From a checkpoint of a small contrastive image-text model: encoder widths [64, 128, 256], muon at rate 0.0093.
Rows from block 3 of the image encoder of a small contrastive image-text model, named by matrix and row number. Rows with one number belong to one neuron. Each number is 128 + 32 x the weight over its row's rms, rounded and kept within 0 to 255. All counts start at 0. Numbers have three digits each.
After each neuron's rows are labels from the 100 images, of 14976, where the neuron reaches its highest value: "top examples" is what is common among them. Only what is clearly more common there than usual is listed. The data: small charts drawn from random numbers.
# fc1: MLP up (encoder.blocks.3.mlp.fc1.weight, 256x64), inputs 0-63
# fc2: MLP down (encoder.blocks.3.mlp.fc2.weight, 64x256, transposed), outputs 0-63

fc1.119:159205138113066118104169170156142147143135140160138161121167136152162092123081162096169110123113180034100090145109132184111128112143072127126156118106102127177148109151141163133189160129085131
fc2.119:106082151131128124113160141127156162137145075093124148202141141100167151133120095144106127157164139080173140127107061110096129070120111121157066124183115087176222121115161152122131071151118108
top examples: pie chart; ring chart

fc1.148:165157145136057207096117200121102167137146126131135155142155153150105088090093144201144154122167142095109141122157150170122118136131120144187128139128143070138175060171138134149146163178156105
fc2.148:123016128165140090180159112067137152141144094073091127207112160147173158124136111149127120093157128140171119122113136119114160152139138163075120119151100103133109127149116141153160111071181080
top examples: radar chart

fc1.167:174155113150085146094098188164089111081126132116124127133110089174147198127088155105174141096145130105114112117163127219148162129151172147142127113147109109176091130190100181159175123151167142
fc2.167:087109129154158103165085105106170151159151089069146175147143144172165100135171123120079117126110130166092073092117106063113150147153189121164096129147070129142142125128151169152101060090178146
top examples: bubble chart

fc1.175:105148091153125129143132157150143140188133106123105198147062154132139136097176179155130115125091100083095144221118082142106137102096097152120187114079099180137093169085123127115178127158137116
fc2.175:219176151133110170108108118093082138155104142113092194084133100123157147140096116125093072111135104136153140158060069153107146133090114092105097139160069153169183139134147171139113119159152125
top examples: step chart

fc1.252:154147116112128099191185175132124129174142148107141128124102162079113165161130184142182142110188098112114154131100169102162122196086152092098081129144120126144142113050161158088104089127093166
fc2.252:112115112149155198094108111086101147110088142180146085158112164105148142150171156098162132111099084151089149154151152102104135152127147066107162121058162111171082152065112147139191169145092102
top examples: one colour; histogram

fc1.19:129108138142087206087123134100107101139108163086138153143150174160127041123153134099117139141135120160147143106152116116107063146177144096177191155129139159158123083215133188157146126127135102
fc2.19:137131090129125126125121108146188135114180147175116117145107094118113131117147140087167192112122091189080171081075127097089155134172174084063097161120146199133149102122112119128163104059109129
top examples: histogram; one colour

fc1.165:123172126091143201115127144120156087100117184133131158143174134125115154135129139180162193126118134151177121000136106157131136170128150097149100156180109114133138155142086136139092087099115135
fc2.165:137057160129089133091145153134150091123130155135069072159111136077190160146179117125146125113124142127110155060158157156165112193178114117109086156091099198139093108166114111154113082121128127
top examples: step chart; flat

fc1.244:076118141164120132122119124142051173114165153134128108148146146151134170136161164153137161137223105137133131107051135156097154159047121130159059158156176122140139105083146127165126156105132160
fc2.244:060132128149199120139154137143097133124145148157128111153123133107093137131086112114185135124151091117081130195193135046201142144067132078092125137104136168112114189122117136138104091167124134
top examples: histogram; scatter plot

fc1.89:132157124127105094129103111093224122160105148144115055087137099093134143122101100120165144115186133048117076158103107166116125088222147123145123150142162149140135144147119136164163112124106180
fc2.89:131103173133108157116168150136186162098100102098124143232117143068082144159106136164113100103156112110152138094166121130134131124108130079099084110136109109170180128120115191137068052127134144
top examples: histogram; lollipop chart

fc1.62:158100106096159096090139166185097112076189196177139115129122097107130156124024140152104174104175118126171139115137131157115135108135145102160132154128146099165083098164158163143125157126108073
fc2.62:063131075111149127181148069192182124162159112184122111132104103115183131129130119129121168122145099117152109102141183069164135126124101118167160159153130115117096099116153079169110057113069144
top examples: falling; area chart; ring chart

fc1.134:192162132133147099126134091108176105173127135118111081122165109147157161154133133134141089084128110155093164144074146153138173153226135144138040168169136107133083119189146109102107117163118142
fc2.134:136101135095106077129113168166133143080103117110130119179059153102087114187113107123172168107146099140102143126160178107171142144151083055181169077115141105100119169160169176123130087102145144
top examples: scatter plot; histogram

fc1.96:118114118118107111150149129100137108110130116107157210150081119105172121140125137175134090109071159156067161126148052049143147130069161176120155128165074163135126155132145152109140124076071135
fc2.96:146154168145150188128117143099114157110120142145092188106077146066135122100147102132111167160097142154147129189047050131112105097057140118113161163114105176134133165161077145142113146125097146
top examples: scatter plot

fc1.41:115118160129151124061180116162168148057117170141179108140115128126156151144122092110179125143128134162117154118121106093130148212116182157136053175166180097115157104109079099142158156157142143
fc2.41:094123137167148106130101117130094093086110147150178075155102108112120124115117138103174143148141131135108099121170181026158094173185160153120193099115153128102171134137110101183109062166138114
top examples: stacked bars

fc1.228:111144102124131149162171145096098121144132122081128132094145078185181111148121181171073083166138086130140120103119151157087154123170162148135143105057158167062162138165160125106086105075115176
fc2.228:141131156152132109109126127119101154079140130123117165160097061205129157162140142170173104184072131155148132115156113079181125135123078142097099137181093150114148099170111144062121052102134161
top examples: heat grid

fc1.195:128094176111173125063169135152113146078090144141187138136116140105129128142130077114205101161164138177112137127156069118163149174115132164143084166139188125151119119114057151156156146128182155
fc2.195:130130156156171132168061108123120116093080118109130169122095115133131067111152125142163100156163137151131109159154147046147085160182070142156174096114147114114174087104103156142120063137194155
top examples: items: four; heat grid; bar chart

fc1.125:135150107153184137132156109131069154152209136129114097131138098073151105101101146177102076169120136139130121216128151140142135109123059123139139136133124159138176184141113145117093151180161201
fc2.125:153116170116111092157110096143177131185164110138073133129124102124102158160115155054108117154088121138176090070059152145132109166106128105125137161109104096165210118173203119109117119104136127
top examples: heat grid; horizontal bar chart

fc1.149:123094098127201141107130132161064129155189129095143141116094073112137082141052153114082121120141122155132073192149164183132082092137175103149165133109142147148123134193122124138104138125118074
fc2.149:133131076124148113169064082145180130124155106128118108138174107101125190117125189124139131150150148113214113055096151131126124128123155120194095137102148116122128027129112116159143113126084150
top examples: step chart

fc1.205:107109157112120131174115088157200159172174033122136123136089141157125162116196105168133103113133138156159163134097162088144149184174153147172136075122117174163107135124125103136166140132171162
fc2.205:111175180128159117125146098087070126135138096119158105114144120097170179087116129126149200055105088095127085137132167203136145105106117148093172118160126180132123107080123102126207126102127121
top examples: pie chart

fc1.74:100089149132111166131133135159088145129135123103137133006126142092113096132123120149153150090158127135222149158179138128133098129100150139150142151052145148175129127165113136091113166187152171
fc2.74:155109151170149076080110131102099117102105119103130103170138095169137113127147152152166105114123163083182099099118100142235113140134175123165149141092124063093123140185104087123109136200130146
top examples: step chart

fc1.40:106145119155083174149122118111119162137150145150177140144173066198179221146105151121153097097154132115078135114166072140155157197114167145144148149168128079132100131133106155107130131154137180
fc2.40:128118148211164066134091159147110154106122144078077109086124167121159065133132107118111192134161120133096141157145065109154153141140170133117114141117142175164117136168087123071139090149153060
top examples: ring chart; pie chart

fc1.50:102155145126162170147092161143087136177114102120140178147062090119113092091142176132129173179187121138130166160133140113149163163019077138093198109122126141131148130101117148149132157121133136
fc2.50:129108105109150133115093154129085128166094105125177126026127134115089128131116151199141145171134138105143130186123110130165122128073081037130157140129147153127149109128161095194125199123125135
top examples: scatter plot

fc1.13:141134107145110153131129160129145117093141104154137153123194159174138161143108095153154062132157091168165159126207127142120137131185168120174092159111152125203133131118165111022102129128122149
fc2.13:117116082147098084127080136085177082125164134101157119145188137140158092139168139170113136133147173138110047155089146147144152149177154045160091104176149094140103131151130116078091151087121137
top examples: flat; items: eight; scatter plot

fc1.155:062154117132125119110145111168144124157152158143124135158166173157126148207103131131182153156161147173118116142107148154145170145156161060115158147170174124137098116101120131004127117154144113
fc2.155:131125108150106128100184151084171104148162139126100139091148132107133136151170135101046177121132129090120145134126140060136108114107211096157064178162179130179061158147126137122138088095137108
top examples: flat; scatter plot; radar chart

fc1.168:225163140126134142079127104148120115142129154143118078168181136189150128187132120143117078148142158143086152107071179137135132120204131132149076090130167169140088139147119142172171146162111140
fc2.168:108114140099162104159115119126181179128128114075138143160101138125114106115125108165142105157157162122150125186189106150213136125163129058117124027123144084105149062110090124084115126154134132
top examples: scatter plot

fc1.37:110152127123197122140101101166126116139138120120102117136104178138132099151183031120182128179137081098119105130155079112130135193126174101084063137148127110195099117125076144125133111153090096
fc2.37:140148174127119149142144133048052048111100103084129065118151134127125177089154185109101112134136073130137121155124148097127112168139152129106193129138177126159175124126133157130135067160158159
top examples: ring chart

fc1.209:109139128153065112065152180134113101145170144099117158123124048169148158144148187106147149130136108113093105104095132169141160086146122118108166105128135080186142172155098137176180130127047143
fc2.209:141133121153186173209108183118123101187114083091140167134123140128200118114162099182110075142115120072159129087082112101096142130144114092148078187118134126150135132137108135126121071094168141
top examples: dark theme

fc1.213:103146092109113115093152099122154127136157172151096119160171139128096125184128122141160147151156151114081146144092132148124158087152139078144171174118148182197119150140105121000130152113155120
fc2.213:128111113159131117096161118089142104153181124158096157118191171148155136149138144123055136091146137109102128136125197097088139067130137108212111157134135085128106151137157164111116103029132095
top examples: radar chart; scatter plot

fc1.172:177125132192051152108153184165152116108162139100179135143141153155138144106084144086146117117125141112129135137096119193142145161082103167083118143123117106137218085206145150148149133156108141
fc2.172:110088099205154092174087108130087193135161085119102163146123128139179182118135133145077131140132099109089094160165127121087138181110115151043117137115109112086132129096193155153132129117170146
top examples: heat grid

fc1.105:170116196101112108094115107149192146120122125132160107161097132080121144121129056143158168096130115189104162191137077131122139177107125140118137186149153140175200156120098166144137166138113183
fc2.105:129141167113166142133099131112101136104055154148126082124083124133149066103120110130158079161112144102203078205176085059149144147191087146164125133120149109113146130100126151134108141164165099
top examples: items: four; stacked bars; bubble chart; kind: bar chart

fc1.181:092134161162128191156162115082168171142113156119107167119094143125112155138143159138142096070133136112080112108188102113122155194112157129106208169051151121158090097160142114109172154087143139
fc2.181:189134153136109135103101162128057165084101093114092085054172133100124094134160136126158100190143159154117080154116102123181148132153170090117107189150093131109162092183100120149122095129157103
top examples: dip in the middle; histogram; bar chart

fc1.81:138177039098109152095092133141119171055111120068114170119052148113131105113147137155106147170185132120127148136129170107141102176159144185094148159153105111170127113144117127149173124172160095
fc2.81:134139123118119140093093059037108189121127134078161155100076112116095131062120142173099162125090134179171126147158126126093171171138124136122111109148187155133156171144066154142132165111145122
top examples: bubble chart

fc1.219:151156100158156113029111119162166186117102170124104144144130151111169117189184117189117121160132127113183175181143134117113133200129146147100145163122089120144140168139181158119138141099164113
fc2.219:124084111131049187127124077132138124137040141129153125099102143185128118134147087202104101160145136146165089086145112162134146176137114160144106096120131169112162187099089123132079170129106156
top examples: stacked bars; items: seven; bar chart

fc1.206:191110158100133175062123131142150159112140132168130126023127156126145140104148088089124180116190122135142131164180151141113143162096133128134064088112121163124188203101119131102113135126135148
fc2.206:125138161105135102146120108116181080089125132175128123135143105178120125134153122130152107152086133167153044110161136092236107149130147083172117104138093129116144133113133114114104050179184089
top examples: items: six; stacked bars

fc1.111:141125200139089201155137149127199122081057105130085231150109123123155155111124136098133172123195125121077121111097147099128145165172094140158103142104136113132133123134144082138149134129137104
fc2.111:153097159141083106098069068106124123162125144144070121089149131159137109142162112100148089164115139143176112111082117228162125159104106141153162191169102075096137099138161119095108171146159125
top examples: step chart

fc1.169:143142141098128129102143175137064103187099106139133118132076118168163143157144179124166163110118111141112102204045129106131108114108126159108094123152151076189071192145080108152143160112107123
fc2.169:122090124183116154160120161096086109145079148112136121135053113125125134134112055096120114205126117133166128119156148145126124100108099068097148072112140094197131141177167195123135133136190147
top examples: horizontal bar chart; scatter plot

fc1.138:045126143143123103214139103153062063145123099139123096082133113118123098128111166143118085131121108131075127032096126145107139152149139094096133123123137156105146134193112146092090086154127158
fc2.138:174161128159087122092103150099122145104158066130167163086132089128120073139162112181123114165146111136114190095194140133197114082140083141133097159073143162104147153151103078099102140177124111
top examples: items: six; stacked bars; items: five; bar chart

fc1.189:119132145134104098146121103142191139134073176154126198145131143047123159161103187172152140112135201195107135124145128091077187150127145150169101141138106129157094183112098120136154123111138161
fc2.189:174101173167076079092074108144160140070153147113164137128125173132182144106142165122062113107120148125146182102082100052104109147150124150099135148141107122114088147161170118175097128143121192
top examples: ring chart

fc1.7:114089139143115174073096111112119149149121119112172148149161131108115073171119113144137123169151095132122111103124116110116075134168099098080212157133113173124159169222122151138139214171120121
fc2.7:151169104140130227092190140130128113113138165154154033174145140095121130142126123121142173062098095147125161113115155114086113121121138064113150138112120121104103133092113172128162153073098175
top examples: histogram; one colour

fc1.160:102146145145118121139156138137202110198113144152117171089099113126158087175131130165143048122089126129137120162194101154125110097147168162142191137116150155162131118193150143053124146170141156
fc2.160:175175130155176139092173104117136146077113094072141115154129090077103099142116080157118125129120163102108131148113161120204132082160154075142094090106118202144188118114158139166083111162120160
top examples: scatter plot; histogram

fc1.1:106203137024127174118161127142124166140169128115111138115132134154142129147113221118100125098173093163147151126146126091116143173166123114157130153153133170131105122112203126121160201127127092
fc2.1:067101150082123162145119108109071102163130186136078122177134061084116138112106122145106134172172142135197161132167159047130131124103147159148128113097136098121128111161073121133176110144094176
top examples: peak in the middle; line chart

fc1.140:105144126156180156092104176134118104135113116151163186143128187107184062162111137179150148124133142140125106123136135203114070131183165132174181145126116118135153150183145157174131166093085093
fc2.140:166143112155088146106151138157094062133165155184120115167150154132170195090092143123110152105149093110142114104125080111075121084091118067122095126163072151142152119138084186138195108097129161
top examples: histogram

fc1.79:136146114121121165175164149142034166148169123088122096172171088152125131108114152179114142144081108144085129162171142137128077131135165125158178177172124144124170126188126192151105173105114151
fc2.79:163113166118111096073056143140111121117098193163158109156127137148118101076179150137138106102109130164178079036134112122218109119134122157118139179146088148116144152142100113100111123136174129
top examples: horizontal bar chart

fc1.144:125120141147091111138174103150174196153129118092132124018172153147144120189112119116139062137091122163127169114156091118101119081175169125159169122133147168169126149148100126072163152127141108
fc2.144:202120178114181089117099127141089112114116141129142149136092100106127149091135122120154096105150166104103125159133122101209088070167126066157123170125128166096215130136154135062085147142120121
top examples: horizontal bar chart

fc1.95:084141135083220119128126066186151106153142095117129134137135105098199120161106143079141095101153128102122108167164062126136141182143112135144116134091090150138155150093204161111143174092126145
fc2.95:147171130187143097169149172139121101168104144140134123128153106042119124112089121131161137131114087120225147174083058103117110135095127127162112144131147130119111078167049155118144137165101105
top examples: heat grid; ring chart

fc1.30:151144081152132180108120162127134170130134164139136154135111106108149109086111160121176180102105102095061094145138167219126175107126130166199141151146113151164136139142169113135181106125178061
fc2.30:101129101113156105099078146143164177167136109081123128072154171133200165126105140122130163072090111138172103052129132107080174094166168132144140153164140074135119106113131157108078087105169151
top examples: dip in the middle; line chart

fc1.0:149119134131186128091143135187141103089121126091156142144131109152149090130061160128136094106154129092122040146137136170110109147126129163179124115085082131201139143172117138148189173102062090
fc2.0:099084095171098161149098152123125134108132123120139124137172118117188140179089121095135119131159138069219165115135067110090152127152113110168109151166103080120159062154121177134106058147137155
top examples: line chart; ring chart

fc1.124:148136145087092103133107129169125138153131169154117108141171140115166122124097187183153158151165158175124074085128120080006127158127154179143134092127168124155134094167138093146111110117121080
fc2.124:141109151146151130125057083135121121144130166190191131137104149170094132160148145090056146106084135122157170129174077119109101103185127137104146125132169097122061127151197084146073127110126115
top examples: flat

fc1.36:155158124152091108129122181127078111109146120083086128132094117150182143183093159103193111099142146088070157122161146173146152145166152141186170088168091126167085157171114166115184143099135115
fc2.36:126136143142174123113134099096147185144130090067080167228130124158148103132137069123126138102129118111154113145112122094091134113183168102220068152150103149090176131125128140081128105117116106
top examples: histogram

fc1.4:108135152101146092117153138081168143128113152134146097134168161078203103115180110174082124137114179146169151116116141108153096094099129120096135142161118226125192164109135101115077139079089100
fc2.4:165140166147079242160125142118125091101131144188145132143130154105132179150129088129118067162064150142126126106130106147105104090105097130097102160103164079126130158125105124168152197104089148
top examples: dark theme; line chart

fc1.236:132174196084116133128099140137161141079045174094096163154148146129173196132096142097119116124179091101152156088107079164132173176129174144165132115123130132175154097137097139130102117179151138
fc2.236:140075120123116176152072126186156124141161164165099095122111066127118127118172127111136159086154120126133144075143124203140142102121152112121133177105055168204092132132118061095116093165129120
top examples: line chart

fc1.65:142122175124134123118157090161164078071075113129106180126151131150117092129124107120142121181196112130133123041099138099115168152148176108125071101169125110170118023142130123109118116159128130
fc2.65:156093124075143132114111128062131152113153113136164066189112098122072131119174194080163143107154157116116134123169179157166100115140182159116175144147127114157097139109105081088077068138149133
top examples: step chart

fc1.104:114106037113119167110123120146136125043074135072169053118116142145162156149129114159097142180144191155128186136138174149154175183146150133128147157132124134174167129135103116142114102124156132
fc2.104:128135088171147122135114150067100147139087140123182100095115101085099115104129158182102125133080178212105196166172132089140117192121130155094118097113159137171107146098078151090129144098127146
top examples: bubble chart

fc1.210:160080168132139158039138111111142131113092126102124136147125140128115144095083076178189128158114118122078129126128113063125151202097137149133095190132203124137117153061098127160108105154122145
fc2.210:097125138079171141145088105105068142116090114164159119097114105122132150152155139144157119183157104135142151128175146034163095191157118164090177106096178135105165110153069139118111077120112167
top examples: items: four; stacked bars; bar chart

fc1.68:165182137130043171142182163138129139145160165146185141145176107092072130133099129167133155169179097135097158134111118139158117116123109148049140165161147089122139118139133105128125157177189175
fc2.68:084121125137146176108143159124127178130133061116174131136063204091192154121140116120130147100136116157122109096097104164078153134047096129092150155129135080100157131142131114180192175122142114
top examples: one colour; line chart; rising

fc1.245:138147087098165120140142134162141077108146155077101143118118110110112055177017180131102115119127154118130089141145101159110099127107149091101146117109118099182119135142142164141152175108043090
fc2.245:141119144162107118162132089101144174154147146126125150143110090131161149111097173128086183144111150127171146128069075087097120117084138105111109162130112117112153038195102126189160082190082123
top examples: ring chart; falling; line chart

fc1.48:116179196092150178076157098131124098123164121124163128132110114152095138114078196197123116171143086115118143122142126107109147174133111139143131159184159171147081151130217134141128183152105108
fc2.48:111088107104163137166104097177133098147145156121146128100123079070126156144080102143113097152161170101136090116171121099123158160073153158129106217106146161123095083184100101168152065163136152
top examples: bubble chart; falling

fc1.143:177125124095134143162117108099177167145151140106143134216177142142119096069128119102170103109174166160088121228130158117121102112123104076119151128097151123196182122137079131141153148114139134
fc2.143:089169168097063141094061114163120122119143139098104134093103113190177089090136112123128123100116138084174161132141140156196133122165069133122114127106145137096161113156121123142172133174190055
top examples: peak in the middle; bubble chart

fc1.197:158123146204090157194135129148148132157174144138129088152113170131073128135165076106171111083137084146072142123147157136120144188118121111139149134163131145128142072149062169158121063117130182
fc2.197:165160137131080142082141085091059138127123063104157106093126132162169167142129134139107113151215166130068094117183100092107130084132143166145147184099155155100161166084120127094158138128116114
top examples: line chart

fc1.157:145146122157116117113179149144100149230133127163109139151137133127122134096175168111101128121147115174115131255149116113126100105144116197144149149109081142113113181127096123122139125150146107
fc2.157:162136181128088118135094117168085101124128175092133180097093108126108171146115041096156108188175131111182110117082119187115131123130072081127097118159151112189164133129125177089136114130134138
top examples: horizontal bar chart; step chart

fc1.254:114136099105119148137149143132108098106094140093159057124111118119175126127152137122054140179192209163105091121168160160184077155116156137138108136086162128163151164110155078127157137140185092
fc2.254:164140120117163175147134109077087177117098091167130197085123120127107107116134121189093120127107180138130206157121171042098096126153077145120100151146168140135111089093096138122168161097130115
top examples: bubble chart

fc1.23:068143102130137101161129106155137175123150059192107181156133176133153156115146138152176096101154124082137181160130153091135183105139145183207102107134115200145123153145139163133148126116114168
fc2.23:120178120181154107135176158054038101111097151148090125138096127104159156102147127125115168082133102163110112166066128182127125119064161146115112115115150119154174147168107124093178147136170099
top examples: dip in the middle; line chart

fc1.232:177102133191070182144101195109130117158188128134149118130131181129124163137129097122146133090132087160102077124105181160097129184096158121117134152196143145174134126098098125171093090178103141
fc2.232:132129141212156104131153112096002146126097105152174108109113120136136114097151132114108132135163153147137114138069136118081179130174132142071121167155180151184143109069117153120117129107119117
top examples: ring chart; radar chart

fc1.227:132107124159112094149176082139188102160154099149131176093185109136146147126101126139138101134162136151069145143187140127108122123158185189157172134120137082133140164156094137034103163148175090
fc2.227:147131176154147147099117125088106153118191148108118107108145032127123127151125116124138127172143152145096116167133207107160107089203164063154138084111117128152139150097091134148055110140083123
top examples: scatter plot

fc1.218:155159124157127126091072120177152177089137150163131119132182139166115151142093125129139152100132151108141131118161174226147162115150128107192142186120147149194148118154150165176171121115197139
fc2.218:092096083149102089170140116145184153135133085093137102183140160197179166148102176126114113074157131140130106051152090088142149126121140122132054143139120130125114152107161148180174075103129128
top examples: ring chart

fc1.66:082109186105142113105180117164077143145137129121118108112138063150159141156067148108143110121119156095122038137131141171130077147141125103135129112084116069085152189170130137103153137088069083
fc2.66:096134098209136112189118161124137082107139133167124108179136120093178104111131081137088131202124106061156144120141091109139100121130115131216061171135137104138134108180115121093150123159143117
top examples: heat grid

fc1.31:100135170048123168112139143114114114150176173057144122109145179184092149143109182132061157128166094171136134095159145113112113141145095150116118155124166143128138132101214159126111170114095171
fc2.31:122148134078116142172109120131119135162135142127137147146158075109152125181080072171103081159137140139133152110147170058135107126120090146085120200127176096135144091085055108131171107127107206
top examples: bubble chart

fc1.242:141112153129088103115115101176125166107127169156145118131204068089140111127086150160144196132131188143121078075092164114067152118136162080165128129125195130127106159155142080167145090133161134
fc2.242:104123116154159144121079079163108046165146113142153096157145167159179142131145086085057102119141167126134157085147131093121135127172163111141165135151140072081104152195182101153132086137138102
top examples: flat

fc1.33:103141089108107188187102190103139147078127089090158068112107111099144169141155128138078155181144155148062083126103124147151154164140150132133141119205148143173108139140165131091155121148169171
fc2.33:164123124128092124134140162053091155124090128110116149143123098133130126096096071168131161100143147181104193097134123153160124157137104145139058052146141142090139171108128130087190211095123127
top examples: bubble chart

fc1.43:152162127162114092147171158114149100159102124124083130072163117171127150165091111183131149122153109160153179104118137141093148137206165136174184124126113161133086076176145095093085120166189165
fc2.43:146105143129112124107128151172133159105113095086165146157169095153151138110173142128147139126134106110091104139094141097193124185160031101156183093114084183119090136122049173080139119118141107
top examples: horizontal bar chart

fc1.130:072106139102138151127117122099094123144117089143111178126093133126129131156144135099129162125123132171079153098198148130117149151009122161106185083148183084123092167139151137056159137130145149
fc2.130:170137146184151129135136156098116175117127167079087123068086103114089101112094139176087176130104129131146141215092104131151136093088164063124152135099140153154116128179083180077154119142117137
top examples: scatter plot

fc1.63:122155172167234142109085139175172114118153055141110141120108122161150115163105157134120085194164072157127112106109133111122133177141197165175108177147146142143122100116116159128119114097099128
fc2.63:054072117163147115121180175142126118094166159128139125152115122094145037093143133066136168111153101149115139103162161140124131131092187151104161138108089119149100127145115130068141107204164162
top examples: dark theme; rising; line chart

fc1.179:135099211088168141083155142168134134138129114122178098124201163141157133140088151099129153122102207119125091140137149209121093130157077080108129136123114122108121170141156149122174165119064129
fc2.179:080127100173113106171170148158182119147106124144125098173151099109144177135070076148096088181099138059149147098144089132126085104128095122205107139121113058152146127135128154182156097108131146
top examples: ring chart

fc1.32:130143148173084141075196139146160136124127168130145181164124114141139136108107156187091158091129109144098126155135064207105110220133123095170146171134153094180114117157121133102159137121091111
fc2.32:063096121144148120168130138148093146119155120100078165100110167138146114178205114121135123110135095073128105094191166084088139081132156125123144165118168097104179154153121152156147033138135112
top examples: peak in the middle; ring chart

fc1.164:118110146093127146124166135172164182169110082163082156119122140119141060150115081116140172156170109140154149057112203066144148205162113115161115105122087099100133091152135115131120162167127134
fc2.164:136090115092137146109150147129154114098089106143157086209104114074160128140122147160181109108173133084177140138105163178137114114174105142095210105101135188109105097111117146115125124156094049
top examples: peak in the middle

fc1.171:222121126072141127063124117100149171149128140128086084199128124112196146178122083138155153131155108118146098187160136093093137118130103141116173063183127135116146135116130151135074107108147122
fc2.171:181121134020073145101140093098135119177101124110173171117136118167122088095180109133154179142103179123167099106142104144182108148117073130138136107133106110134144180144118096109097188146124101
top examples: dip in the middle; items: six; lollipop chart

fc1.201:102148103140118127192130156108111111162151095098083054099178128105173122102103189157095093119097103145072150065133069166118175100155144151134149117147126145070139121175151143108066098132119152
fc2.201:147172139105128086089055121152082136086119079143156158189109108125134104146135113173160139226088157157145146111101112122182148113098091148110112144072121131113164086156068151118103165150145115
top examples: horizontal bar chart

fc1.182:108138128097101161188143132154135071126172135133109082212142128149112106100110111154181111144124140131111143031106127118137120044166126112105113111161136174155118138158075170145101111125063151
fc2.182:175090169105083161128116138112103139121162093102166159097157144132201135145159081170087162127081139112130121083173158132191151082084170150092142123076122149123161147055119074123108131151104126
top examples: step chart